config.toml
encoder_expert_mlp_ratio = 0.25
encoder_layers = 10
kl_weight = 0.01
Rows from block 4 of the encoder, named by matrix and row number. Rows with one number belong to one attention dimension. Each number is 128 + 32 x the weight over the matrix's rms, rounded and kept within 0 to 255. All counts start at 0. Numbers have three digits each.
# v: attention query, key and value (stacked) (encoder.blocks.4.attn.qkv.weight, 1152x384, the v third), inputs 0-95
# proj: attention output (encoder.blocks.4.attn.proj.weight, 384x384, transposed), outputs 0-95
v.191:133061144159113093170153176144085121106112182157138146131140109088114093098105156128131132113171146119115135137129076185154107160143148104142142135204128125045105158134152122098134092126152100118129209154151130100158104123128130116141112164115118129118141119086168118103122115055115139163
proj.191:165175114152110192120168093111140149116136064077115153175169092142113096167074174175166122173114106110077109147113115095127116073111119105135149128094141121174139078143159129151125128094147150094114057097175135075106182156099124109142158095114114023104092137140135164125136195181092111094
v.192:093109105125147110171116080127156125048080142125109145166153123111135120136113217126097127120126156153160114101104104151154096126136104118169090155101142164183128144146122111159102113110140121109153104080146124117167114131170100092195118153113154105134078141176163137145117138113126110131
proj.192:128128145133097061137071164097140102165133081149127147088135111093116135156177138121130197142175153065078088172154181089084101097176178139144090056115105042139146155099138121136139106164136157131108129140128146151161091089122156149088168162142137156163086145066126173202121085125099158091
v.193:149155188174101161183130158145161110131187068109239108129077126117181150152138073221166114169131106178083140101176179113168090134132038114106124178150110157103121112139153160152086094115157069138154113128088031109081159166074117202098116114091142125079138121131172150102148123149116167135
proj.193:157126130093144070128169129116106155181100137137108149114161099137142159087116063119131157116115184187164073103095062121115118101107114152128150141152171114171118104137087091149161080110149200089124139060168148103127122072170089097135161128127154091138092137025128155122136086120097124138
v.194:147189130125141128114149106135131153122108080151097098149061139118134108142147151073091126109122105158196116180064085082130083134127122101141083140077133124156137146179132128109122152115112113099147061145132147083167113144136125103104094173136128134113130117106151097123152109121127129136
proj.194:135105116144071089136172107075111110161144138136122167136157150156150123150144108187118174174138100051095094103125131172096196155130116093089132134160104140088115125122124137095134140169148098161158162088127109147141128142094165100110156067120135163137137140151127112119134189129130093134
v.195:091163147082155174131153150128137105130118160130100127149125151091096118140149113108123152160167157126111150144097152156131153116134201117093159106109112122135129142158150178130120122136112109140103152136125138163126173122166185160124147121103161128123065167133098123169158090072140143104
proj.195:138091108164125165091158087169114152069175137124096105109140132126111112134077189114131105081135153143136140172099179078116121125182114187125088187094193103089075108128139075140124143146161092138100142113132148133196096107133123118127135158153106145141149116136160164074103151149142041139
v.196:105141097118115133145153104155149095104175127150137130133130161110100143167151115100122129180146170096163163136124110161135142182091160138112108146130121122112101175124116111084150130137165104144152132154093140167159090127103132145165131166135128110157140067128127139091124119116118117080
proj.196:165138142116115117111100114134120150131140108111151132145095123139128157113115117162126129118134131122139154116101137128100134099139108126134115115129110169112122104135101141132132168096150137127137124127128051104131145085145119163085160154116153118147113192121169104111134111113159131156
v.197:109131106126181119154133126121149180126128073142153113095126157135160151118098177172176117101088153085067108128130134135154144080088132170168146137101129117109175174150189134102127162118116108106121132162142153104089077086107113194141178151114157160085114156176113157098123138176148165127
proj.197:080104134086144118127067160097117133134093125126136107136064081149110105116149168161088123110147128150179111116118147166171123140107116198091111112134104124050131062085106133158125137136136094166146123141111138094158079118088089161077132127171105115169186087124123116104098168155163136092
v.198:144133074153131154119113127074168121111110126074109125093102129148137129135180095146115120118081074153101149096136119086198119084138157151130180149093128113119104079138106108169100150121080108077139150098133195171139109076114137141168085149093116111127082130138130106143112168161113151098
proj.198:181132145121203093101101120141179069133136120151176154178101171096109076124096142136132118162119144076134043176115124084148130078115090145126100092111154143109112145098098152131134114139116183193115094146125079102132110137119145152113143102154144137166115083136132102157114115127131113134
v.199:082138076160134110104084128122124143098128142115064057138105125180151149060161139128112129162141090133091123113143148089165143168078137125132132189126094061153134084105111133101147125128121112101133111144122206178068170135168168110104120132128137154109134154111094141155111118143116121082
proj.199:130142154135126123180101080123134115113185152124109097107183132039078122163136091085150134072137155118090194175121106142151122112160140076133156127036154064059128164171155075136127101169109152162139175138164178155199088148186140134133113079166123070126121155221113103065131159109105121162
v.200:161140168138139193110152162139173127181113145151141137106145147159130148176137131096151080181161138113130124105147144113131139161143108106090051134147113143104097117042135115156143073080172092150155180125192158111165114094112155137116171165085110152167140139107149144147148152124121159098
proj.200:096125086111090114174132170165101122060175162109088125106119133124118139126052122144174090132094123152130116116128099146151124161159120125148153155158140146149116106159115119092166170102119128100168084136054125164140143138154127104143129125158160126117142112179100125129148119186188098141
v.201:103102116168101129121162183150162148153119184113132089112159163105099128144113107142111120112093091099113141098139151174090113102142133170117070121093133142098142123094143127169156098094150124122132177116147172169136114127127136112163079176094131176157131106105141112155072146156095114106
proj.201:165129146122080104135118133166131104149148139128177156084090145150146150115140180137105094153126195160142077154137131092155107141076125104206117094138154123177148098135080147143143197095114153081164065141096131090133103099128171152116138048141146146170120127124144123119198091107177117118
v.202:158055112136153089128172100112138075124090115136089099197156138100139129113170138102071140154119105122130101110118151153111153095119140117111090127096142118119153126139124137127111146121108133148104134145131159146117138131181096075146135117112195117171075123176177111198134126082109137135
proj.202:109096148182093147215103156133114122114123178119138174120077150147169156124134120130113138116163165103064122142141141111091126122141138138164172127170190081118120149142149143138147133162121109127105160126158183146131058189111147146129111140180143108114101151151086139120137101178126139133
v.203:131143134109084101117122021098152062157157097116095085186109146131083133102147161141152088135173137141101185113120093112088117097128154114121140153096077084094137142128125100102122207029127079136084078150126129144116162148202174110148159167126145084151091133120082119142114129105144102068
proj.203:106171175155136092193129191134127142113183201151112152110136129083130075136157101127123166088180142133095120123151151153106139141155146103116106103124159109205126156161167146170135103217151117119134136129096174167156142093179147225111083117151133168078094146136164067131114096112173146169
v.204:080072124168108144094133154150118119109185136133142126116099111103121101138092153122119123141133156136147153123109116143086179105134150139077138123157139087100138100090118140132086111172162121188124160171091088135139074096144066068130138144139173090146087079157096153151133156158128043176
proj.204:156129099098102134201111145129156197169121092103108156146154149098160138050101132078129110125128075136086129127150147104106094063136095127168171144143177093126123172138101092097169181099146150141175119082139139120104191104054111190147065161149106064137157131138171125164161160081061135065
v.205:116085137139135150156114204135127138133145120159123153133102083107086106122040130122103102105139193146140132118126170222109143189141120173108131131168185102113079122128139165129161100099159090204121096132154088104139114094134144137143131131106155150121203127153156144160177134171168122143
proj.205:104108137088127074132126142102114109181153091096173107103133154147215137128126131104172137099201098094133026163135127128100102105138103098180120127138067101167166156106108129135091104071162148111160146112128131095125166087093100168101105153151113145176160138082070120150148111156139127122
v.206:156107074137116095120051164088046160085145130113067164137119101167108150112102084114099145149103186090112133149106149161131109138094196102123114079130182106140117107114178096170140097130109167145159157131105145122092078114117136094118122124118156142181183142152059104137067145131167134165
proj.206:120141131141180200089192110153161129145159152075162160109163130109162164156078185127158142133065044135074092110122107115099156103100094131193157132180104161123210134087132180103095147163143126100096065178119092137152132118111110145170127122155107126101092097152112150179177085129051168097
v.207:083100158190121101092081154139161085202123138118048096166204114095121113153169135074080125144107114162146107117050129114147070093129146213157092126108121132112150110156084131084117161121157162099136133158164118101182183182149125084151054159100135079146138114085121124117140152116119087103
proj.207:111122120113134132190124090103129165047084134154151143171065148105113082073139092172117188062161080099134156165129119145166104170110113091137171139192157099146089181138085193102124070145104155158127163085146121182165153120105168168119112069157161095152050119139116120175067183078141142146
v.208:103145161135119132079165105153132139126101188184122106077114139143116084094117156142165094126139143163101164149037118120187126121137126104129135178131098149189135122101121123168094135149134148123119066141159133178160159183112084126153078137126098186130076074109145164116186130044086063116
proj.208:174113139105143115149118126154133122108117076091134131139141127142109161111139137044121157120064070075167121087152121111174151123151131155133145082092109146017144143141147154071180138161120148134123164137103089094122113083139191121114129106136151094068124132093125097126108163127118105091
v.209:160039131173129129100100112120129139102121138085156129126131127142130063116124125126106141095144112153182204158153140176158110100156114140087161175162107125119135122092106123135083097166142105124097076180114160097143064102104118140117108092128050058171131141107107179096125142142151136199
proj.209:141171165078125097185115133082140143197129151175127175113125149139182129090108198088190105106134113115116102081136105122128150153157187157161114084160170118163130140142146160102127135065093140152058147089112086076136144103189114163146123133145118154100137081066125105164172095118050140143
v.210:145103106155065141120090181152109158148146158087110102117157136093186140129080130136113096070090104191070199161153128147139091168108126100095135102162179104103114116118094131139157090106145167176139139140104127133124084160124084125176143114128130087134110119099104154150088185160120166163
proj.210:091128190105105077161108172096083099143136083151210154138109148107114154126116198132097156188134100095146074152110128142103064099105118177143118149127120125139174147132114156124128092085112182090154089115161155093148084069107139134127155153167104135148203141076102108152145112083099123121
v.211:193107162137116174084115195129119095152106103118165140124155100138175116129123089128102114109126100123135152147111164149150132108106148150113119172111130104084155138107124065166094164117099103089095114133136154088046098159134147162123153065185123128117139099063140166203154102131132127085
proj.211:149156136155176132103117104120096126098122109093178112050114120122090106104146147172171112114061177140071137131181142134164101175103160172136101106149157145137144086153106119120122092175142171154101120116105135161175071149123128125164094089113085173089160153150123129173130134134070126121
v.212:103148165148145168102160130150063119109110156126167110127114139144110110129097121164123135181131115122162180145169103130139133129169091180130133132150116168121126119083157121135106079160119144071162118137142167120086088120153092113160078154101090139149121109131136112116110140128104105098
proj.212:148125104090101118104089161138126150136141149156150101123145077077128144121155130095144118118112136120108118126094137159128107109101135108124172119113131108170080112165127175122149111095149182113109139037077120146168119075044161124071181106157198089171129188071146132163164110101127121131
v.213:097109099116153106133135121118155116124061147137100140166188150102104107117130134113104131106129117160084096097094175125156174108139166116105160171102097102137149123162100134109094140152105043136127101137174136125135122121164092105104157127132133163145104147115101142123169105128140131119
proj.213:149111137121191119149118185145101105114168081137137136106086144156142109161181151136121146116168159137128072185142132114179189094154139161173129113145159121099144109168182120175143117134109141151124114146106175120138134134128162164151176123110098118122142090130115129113080136157095087123
v.214:121148154112102145152170102161127178148096197093156148074233155118137113157150152210140083138090205111141136120126122141118155102119098122139118108149118156089147095121162138151194124110119140172142150183116136152151130084126117163107164157138118181143146146214148126169178103186108152096
proj.214:144113128110095103152153179091081172111139084153131165129017095133151173096133171128148141134127107115146114093114114127141106055080102153143142076175094174137089139095094219112120172092100138064136103151080165078120109125086130169110130131174127103125154117095107146128125143116143124122
v.215:087128086114130143158104132133154113107141164154148147154169119129115116173123134134143141163136145095096124169152108134141190107135150225150111152139130143121177112136126120107083134104137106187123139093105168092162163098127114073130148100114135081121130159093151145152131137130108173111
proj.215:125125164112115123074110125119115146164144128077104108125049138128133131151150130162128110105115116106105124137145157134151114140169151150125114119114091158112151171092122133142064108089175190157082082146147092132126122096135103148125079081097095140133115064124123171102096100132112107127
v.216:136128144148090167131098142132105125081118147164098166131113098156145120142122125105108114162155131144084136160179134125161153157196178109146144107118122094146157102126181100153088123144113103162116111123114138088144106072092096171121109103136107113144151168126126177128126104141148141147
proj.216:137126097123134097113112184124136137131163109106115095131168133094112101159152104149142128048145110110097098106092133161157076109145137161093095117123178104134124122093136166149106126125155135177153109169129114161151188133145148138120106123122113125127091055158124129086177149089097155108
v.217:116107148096112150107105109115143121184126112128139126178137154151155050114142145155114152084145093150107151097156107176095145130139099157101164117109106132146138158157128170154122150100099152138146120118129158117117140138164156133176145101130087156152151122113120103127133128087219090141
proj.217:135156185141121146170123130136096127147161197152081115108145077111172119092093177143120146133117139144113141137138156210118166148162155129134094111161141098163083135140185119112155160144158097171111213163113123132071072132099102141122113130073083143127103097133135065146151089118113152158
v.218:108147184167130114173139157169110157146160139091171116137103111132133101105139110121117129127100119133161126120161121094083096132142129154106123148133146161139096147103055159125110138177133076147130124115137136115139084151088123081143103154128095078097182134097123106153154127168167159093
proj.218:150119145092137116097125117111169163164120108162109129134141155099128160112117197134141152148172188131139109158096126133094146136103077099174139138093088128123114132148107100103159118079158166122160143086131090118135158123142149151126157156085134123172090128108141133143108126160144119091
v.219:156102086174076101152189213131123196133148099110235103143167109177178167131114085151108163154093115145066126101180124135147106095110151131094121114121159131175134053127099112151135095036116136141081107135133141095097089178078148115085165059099130114133169129165164139146114136161154124166
proj.219:109132176100184170145091126138135151163093119124119117120111128143137122160094107165158088126118158157102135120132103177128158192150180124180142072155134119142138139158113140137094100158150174097107178133181141121094066148174135101158147134123077153096113132151094145143138116076066184100
v.220:112100143090110081127108147125175099111158091137067156184139130123144185092080131106106136163147153185088110143144153178162133152159131142151128147119167118135162090186128157144131162163189086116099125120139087102102126105135115076115074119127176092148098144074087108164142155158135092136
proj.220:077091151149103115125140125140121129128102155080121104128104138130156157135135123168136098129125096113156086159083134076095082154091075157116154164142097124132137166121140117156153105111131129117125124133147090119114133068134117156162145134134135096105162136160079157107117140104118143109
v.221:150131140099113101115079135150115127158142083158138132133139118165096183120155086150092137195122154142091150116115160117139122175067142157095144107090145099128124117176062165099105076135191145151124120154067151076123146088128103127128067117154141123123156139109110172148155072161212086131
proj.221:118168117173144117098166123174148155121119133113125143134162098095097099124100097106131171133124066142071147175131113134134133179110084081176121170187100126204150139123149091117185155115160126082116103141151117116112185092168139144134160171151138080104134123167098107113161143091072157108
v.222:119150165167122099106185135123147123120122139142098107178107103134133124113179135085110193101190099144226137130102110107116127138166140112157109134099151185117120081169128171066158105141101132137135092117119131123121168141118150117099113123119156058203093153151110134154140145106098137159
proj.222:140154085101088160151141105092133136065136122154111143134211194144149165111137045139126114154171099134100147080115129095069116137196148127119114106146106031199142186126150064131141091160182112171158168115159149154109157182145179149153131100135104146076123184167143104139132155057116128101
v.223:132176096117128124136194120145139148127145126175093096117178145145119151140168097128145143151058100109129087123139115092123156085105132174110165144147111188157102152137076166097079171178170108045105148147128157110185117118088118124169124157115061134107063101118155160105168116104149137092
proj.223:113104098135157178112109158080124097095119115111131126108074087081124082074109136144148125113139133157140197107159117108157075161134125104136108137104114097095090112150118120109160090077160112137155155102102076183094150145168127131126174091141167109123132113106160119122067136171128118104
v.224:133128136110107098086181141153188148093152114141162114108150167136143085154160127152164148164077078113128141099112095081130148120130094160075155129142088141126079102157096105127111162119161179091058106152123153153139104156122111165169145112129121156126120117145101160131144155100203151168
proj.224:164139132070156184131072117140126141182103130102087114137066125112134180111114188123142108063141183174111211132163119180145118174145135178156114154087175152102100114190108128093117142112106085115139168093139106076095134141125032096128108142117149096122119129150180146100101137126109088101
v.225:090159111121068129141157200094145131135161129116176118130135162080121098125113131146183120158122143136129079157109128062116120135134083118091129115099126123119086107095122152110125094104110153101149165123186149179147193150118158105198109133131135148096156109098096121140111173150156144089
proj.225:169075134156091130132142056193132139173162127142118167142108137155158120102143146111120144172116168123136145160110208112123118116087127130115162149127133160125090118182124127147099128035103134114136119092063145134138124129152108087067165086138167089122104078106144096099125109139168110205
v.226:174137183096160088092102162136092130082112116133140145104100162130129093177131127112155131160125169100099089124106128129148108190168120133117123082103099120131105125166157093149160169139124126150152088119077115112182130185141089152145101128147105131198177131186129118111142141129135111104
proj.226:166147082182127102086147137150125134163155108173156169097124079083099134096135124113106083136146108138139144145132122099110152081088136139154107146184137150090181110093095153110073177117139135131141104170111097135110141040086150142123095116092132132150054114091134101105122124135094125120
v.227:114108173096080052076140175141099134087180110116139106098131148125124122086129094185107126111168122164140189140103102114084125148125137126113116118179130085132126123133130163144160126155122111214107137119134089103121127126149107134107140091152125130088164126128084168148153170150137116060
proj.227:126144055124191162160092170168120136180122137108140099119128145139083122133076096101104137086157166142160146119155064192121062144157112105129149113138124138127074099155127129154088135067140119069133152177130206181110144120106122176128082152102149158120179156154155152143078146112093110121
v.228:156103158156104120089065134164057138138164113124144162150149102113041150094091108141102128138089081149161177147101159180121069176177205128176115058133180137107068115097087156069138143202149143150240188123132153172146129114108091089137043156137090087148173144127134140093076138081177118136
proj.228:081169139135147171116161147132172128139110140106158134168186116125156168102140167100177145097091177133151106156104105129135110156053103094125147105183051108185140136131133104094099137112121160138149094119147092164140125066175168191124113141122138151164131141083133165160123091114087106131
v.229:165183198122170128141184112156097159090120136139127085113151146092110122145105123107140120141085087113141147147130147142119111177118134143129145123137118176133118119059090173066146087132146188128129093189168160144157131177138135104113131175129104139156110048096074110106166118135158142123
proj.229:101108119087095128078093126124146119114144113145105131163110155143141131105172164111119130133155151101129157126099139157159135167097106127112146136105130089115084121177137155176166148122134088122107161123066138129114123078112150145063147133147121086109188148128139135120154146099147123117
v.230:104091156143096116143186067133091127106086157132099136114155078121111044177091164081091104104114072134158070102088139088099107071193159117157156159091127143155178111142113128110142128142114114133133115114203133165135149111115106129146095150114121129129118103207117162112143119095106115193
proj.230:157116134141127104146110156143176076165129148141137193136115189118165145091149134189062127147162192073104103149131174078138161097117138108100112116092192119131079128130119135168122071124115180144127108102077110134138110143095161114127159124116130108125099087138119124142120122106136131028
v.231:135053111103136136112111086112136075148155132111084184127102126133092150108123124103079136132122099112106128115193118154178163140104156081156108171118131141142180100097158049121150083146102128088128082171103095082121073098120176130052130061142093096147133117125132125150117128134083063137
proj.231:104174175123146097175136165157104156116157172100138129105202155098134108146108133101109091142078112100155113091142133175103152139088152056125106138106159058147156151101073215124142172177111103129080142118145137129084102104123120082143165126080140175110129208202131128066168105075121122108
v.232:056115089130174135099118081075129158130086123084146143135119185111165101077106169157097112163182129124093139136114142130117140100135157124158135164148140153133153138125196090168119159098090168109062147136111186103067092087126123164132192119161105108099113092162067111107127142148144085081
proj.232:145151115126069133204122208162130097117139081118071081054112106166123126126118122148159104078100137145145144106223151085147146126122155112131106066126171153096130142185112147098138102148117098177182082138103095182154135135157129136119078178141163124119134121161070127099137124086065146151
v.233:175169137127163177077186059129093078146120129104175080136086170117129076079140123119164117158132079126143160131103142136137113108159086114179107151129086144157147143126145139104133142141057162035122134123122111127119145191093124128124118123112095123079076067086126092091150114097131135123
proj.233:127139157133115130157149116062132139093140157181120139119119130155131108112145118122153108115082147063200113123125132139117177126095159097102157111098127087093144084125104078104138130158120134142060137098139147106156117120141158122125091085135180137132098124126161065143135125105113080186
v.234:138100094110097142139112131103171077148139126116113104088098126106126090123104091127161120111128147115133116165155110159196171155146165151148149131087127100158161145136164096154077115104111089122078143137138135138072060158118161122102137107126185146114110150082143127149087142124124057180
proj.234:122129149196158142148115118178095112095075174128165137123168096121143131131145149128112106115083161182101144081096122102101086112129100106188140080120193141079138152109120124108146139163141149029112055136134138114109084077138094126120126081167115119104124081213131105166152106092098168098
v.235:154105167122121098111135090154094115133114111108135113118082162151102116145119186167160115142130131126176186118113101110180128092087092154137120180140083138136155136122092109121085160184133141099142062094129116171086130158104164153114144138145056134107074133107160160182127131073106072112
proj.235:123180131122170131163130112116124086123085128161163061134139114086107183127126129092131135116126119171110140162157164141117091158163145097123087131102183097142077109168175114151163075103154163121125172128141149186133088127126141103137098152125207193112106177118155152160044101157167091100
v.236:144165129140106116088156156167150115060172095129121134092095156192157130120156117136158147084153129094141204092079103127122129124123130149121143044174078127126123123116118152120145161169140184122146119199060113135126232113109143178105123078152132168106139148155069134089209125112129151105
proj.236:140153087102161201118130048090086141075157085137148123117164128111110147118079070143111050136147100110183130130174118135167172143127110162105119190113092106106137070112107106118058127098152095109128108142148194087203150086157088148151068129112131156141165144155151118119140125138104147166
v.237:147118116121193124146106201104116142133128114165149119107085154129089121120099158165140111111193140135184130109150092121125104220168154158182181214149074079112117148120109155171124133146138084122106149142151174139055097162142118078093134159146181152155119174105140161129081154160157075132
proj.237:111145132151130104137068091112173134132075120137158092092150097177128157138139089088177113099103093196093133165103112138103133149130136114108124090132156106134078082118156152124152162073135172122082081072110073172184163120177135182148138112173120069180119121148133149089160134116080129131
v.238:099135121144136092145130145128136135153159101138098078099158158131100109161148143081127098162175156101092119123084117121096128130176112102110144112114162097130122120118137176108136081102173150172115152131140139148093141127141137123225156129075112165167177148169088121109136125153158170124
proj.238:120128131132103126098100106107121167136145134106134132195199137131153164116130106136085113097127114171186136114168182187092155153122121150110130144129074098203136153182175104140134168115081136138205083145111141104060163136093134097081127172158159092113146111149072131115134095127145116149
v.239:165121133130143104151118141142181084098085134129080160154147135095121115104146168198116122159190132112071072148091128149122158150119094137130108104139154069171174130163114176133079105151123111171078175126195099166167099166183129115123148113117119127131079113144096140127116124079090119090
proj.239:141123087116135116176081148157103148139139123157120104116116102152116114158185111132119188148149077146128155155143174101137076114133154160145120089084172149113059136125119148192101103098130098143114096162119155142097159121100094086092145133093164115127111127143207168109087111155120137111
v.240:175174138185134147185153194117109086135109098137098125085123147185124098102123163175089148079115167153079122142110147111194114095180161078193134141156199184126152126112124120111126110180076098174145089189211159098128135143131109185113134176060140090145127156178083065140131129081195222173
proj.240:102082169144122192142114073103093099138151146131104096149129134087117168108052124115152101137170121103214111137115145119142174138112079173127176142104111087097062131175190077091145107144131100083088177111139079113137069148182189156122093058147127146100126121134161170126094074147094090157
v.241:102146132170162110152174121113156107112183155133118130172129136156135094105112114080134083118090126199170091144059120122101160119182177131144138143116100175114113123137133116148122116123075110153129155153183160104152119094099112127111102148084164142112202165095140147154123174100219195104
proj.241:111111183131139104060136157129153165145143137138167086093118186145101101110196102172091160100161084064144128148153127120192139126089124086074140123154089119197182123094112131118147100153139069141132104098144076156070126182154170148172163118118112114154102077158117125125088127127125119118
v.242:149134150129150111135150167088081128099103089144132070069185114132125088167139124143112190124131152147135096131135184089123152131142132120123084163080150093119114155106166198132106131138125118144177047155148108123112215140159098107103087166154123167153209089144095146149128111164079131168
proj.242:131095132140119172156125088151138123176172140132171106172104126163122189113164110095099068170133114128073130116149190155102129122126125142159171215142135145118123094154100072158144135084098115093134154080113107081140112132172119153066089155087139127118127135095143103131115067165170117169
v.243:088120168112118079132149130131121147098117121119061153141166141129102111126157185152159172168171107117123141119186170132146133098093157140096142169098108137137116122101146079101165137092150121116116106110138124129100111165142143135107157145139129079138094121142118140173100094114113140105
proj.243:112123087109164150179142127107129137181077136100139111170127120165094202144117109080141086122102086105120053070094133121124128157162118074133157101149097163106107115135072172127080114133137163129104107145097139094126125087127131136168102172123108167136136173111105141124134170133070170152
v.244:049093108077131125086138132174162038163100095125122146083125167106160141118151157085153089122081103115169135139100087101133134147130065123136087082127155111148083048185175180137127117109133090091116121127122132121215122171105126096139128137146155168132174083039157097076111115133129058072
proj.244:076139135145100086153110144117103176116169157168144181138143175136114166154095066145088127150161178169100153082155142103127099035060138083083123130138141111127094131106089154092122164133147133146145106136118142192087122122098133137117166163134133125085151129148085179130181127156097122118
v.245:205171057179153147134162189115100062132160084117130095116094108089100140114133105116045141120114139183107118126106115109125088180149152090121153115072209152097152070111128140126118184197122139170148138134138178161129102091123080129191131147124169070114144180124150094127110118157129133118
proj.245:070120213118155179123119118104183127173094188196159154171166110167139092119081169090082122161151157097147160158104133133119138096119147119096128141138101082165119115134146125159149073119143136152109160119160132101101111161149132124100142087097097123180153117116125159180112115155176092134
v.246:123149138137162156086118095138207159146110137148136164173083134136158150099083120138149107115159076135157156104120056107111147176090087069142145148182051132118166116117133125139135136064085140105102214066127169162132124144121201145198089121134183180137083155133144143132125200129147044069
proj.246:138122152182083130122106158147105070092097123077143132109127152092159104104225131131107140126147153146119168099118156136091113131161139158069066123125171127151145162112154119102085134129141152145105079139108132119122160087114128124098183128158133083132142112081127150125177078140141158100
v.247:121140139107095112130140083137117089144114091088112117151098125134125153164113123155142113100118094091107124118161195123134123123172135131099078166135149125108124086055082137140205135121115152070091141135101104153099113155130142150146153173151082136135157073097135112132164111139077127147
proj.247:132182118122167152171092161127134099089135118169126135156233129097119086158105079067125109169097135157091154087114130184113144153128101119117112136141115140150174132089145161100078138116133124125119074173147120120162124112122119084149171111128175147164138155193076099184160128176116083114
v.248:097107104110125119121097146167172200078123170116126148155078137114138119129063200077116152081135112094177148144081110108090148113149053143132123095090117119147140153181148177177126157166139098113121111126124121113074138088153093123130137137119162066081128120142190124159151138156147121154
proj.248:180108150116088088145127102145110110123151081154093156048129121123187108133124130177156156182117101116081145090127124170148158079062133164106104140153165110149099128166134072132151086178184125120103101112154150172168118193113113138157103094102066116111145114139100129105136073121156136091
v.249:124125155177131156123131123147160110117150169132188142170137157140183126105165055094103121195159066147144137147139094167104156084130152136113136145135165115145088090141151149108124146125130155075118154104095146148165137185134085098170123145133145107166188122121137129116129176160068106086
proj.249:123181135126115170076101120143134166113113086075120118073126115137131098137188164138126134119120107145116140108174149114175125153107097135135156140177081129168139092111151169169101089081142167123074074145114083117120120110073119139161152097131116124076122101135090149106150102048202117110
v.250:107097137106163124197107137107119161142138122108177139073080142081152148127135151108120175101081128191166147101119085104134157068163121056173094084101124125125131112211141114146117141111170107149161108107120158108125142156064083091152116129124139126080147198108136101086104166163166106142
proj.250:110153103078104077089127133166124096100197153151097160126143129137151080102141130136082146154174126088096158180140159149129111104086159117082167130103108146101129115078098168089122141151124084127120139154169088155100041102152147102098157111097129156156106104081081110116115145115104155096
v.251:085089117176134110124123077093170073108105179146160188141146151083151137160143156144148093117142166172138100111137179100119158127183201195141098128114118087110122066127106123058158123163176118164178113116056123098109108157102099140012099110118112082117142113141123109092133155131161147132
proj.251:086125143150162098126137169149128180163120075185097179174123152110169130140170061094160149080118128158146171116152077157106154072038118118112179105075160113132130132114157158169084157141115037071170155130157144175086131114129112131143134130184128127097161132105131100134173139138096110152
v.252:123181112124039143124111118122143109107142123127187106086192118147134135105130099140103131157137096102097112082115117186142061135143187117126152084141150116160113117127158103107116084151105156118108065149138115123154105042144136177146172133138195168133113147119115211108181130165152155126
proj.252:174160199120165122125069135138118128111113144130071113078069142143100088096162141131124204127110140137120155179139096100180128154137094143165128143142123114134105140113179138178171082138137121184139188160107104160111135148109100089086122078127140098107148162118094117142146104105187073142
v.253:154122045126108137122113188194073069107150060134217161121138150186144100118161118175090102097076100137100148108132111111161159181115088149103111193066100148151181124174135138121138182082114139097178118105144097154122158070139125185138160135095111149109203107167100107141094117140134148164
proj.253:129163150153034158076139155084146180090091130092113089145069140102103179079166100144166155190135194106084144103123107119121109127202149123129090134111124157056104142113151101133185126100104141110101116127055138106177126100164116073086171118128135110154112179157139146132165155139203124090
v.254:165141142141151110086135056076111099131193104133094142136057168118117146148121178207120138075082108060145134106144121202101077084124120107133119160145154140129112130151128120135166137142146141132118120217224092120126113090150107113117188151082076087126072142124113128190088111122111195106
proj.254:129123087145070161134097194118111132101083156146135112109147105113098133136098107093127110121180119160135089119128105092122142154225106171149107127094111105206117128110142091157155107186058170168128114068145201168176088151117135094170113177174165200144108155136143110141141136149121096183
v.255:161157155165081046078122171142168141093086117152151111062185135155050197172144103135185164148123144151080158158188119137090136109117065098125107137107175083072174092133116091157074140094124170119117116069110133148093182206161130143128094080138150130134077146153129151118133113085117107156
proj.255:134087167130146141191095101134121133148163095131095133143142122134204045107186159093144159104105084092142148110128143133163160201115141227111100203044169154164086152174178157098100114079111133146137114136087113100151151063117099116072113144134143142085153114150163146090209146103132077175
v.256:177082153164065158128153133123138149111132150040183089132164129092115077134159073108115074069110129124127100117119087107165084132165156062157165126113139143096110138137162145165145143084195131152163093149144101062099117120173102152133145103160167087126139146110089136109110127129142139152
proj.256:110118135070130133150097112130180111134188138144069120083117173112145130119125118112087127186138169083121203163096150187136141126101157145099170111177133076143133151149168142142135102144120150111078172143120094117101133170127166066131123072081149152140062101141142074128193107085151148126
v.257:132077129136086047140148100107133135161150155076184106097131136098134131101135119140114127099067125166097117055129100169147109107182092102136106126167124111132136108148085111110103121146131133167145020111155126167148123156092116117104133167102093134153160194118118119115138168124091125140
proj.257:154124136149083163054076159140124165113128100123078121181104126154148099118087101128155105095164141063143113193124131108178141113150157168133178121105131111125067129136139106142133156118139131136094125063089089109143131116154139099151147115134160152123164066133076069168143121168151101131
v.258:116148091105176120092132096114135170136108104128099090183098131136165126137139150117146162125101154133143169176181142160123146140110130155082157163128142081091112066087146098093126151131162098119117159104177186152111128116146152165118087144135077156126072120116147146133136153076154092103
proj.258:148072200154171170116116198170157093153151094141147186091175202155121160148175154105153118136154092107136091097133136094117106082120147157145099157093134143107132144131136134131133147112131165102128155101137111105151153088129076161116118174169124081166231111138158160168133130151102135162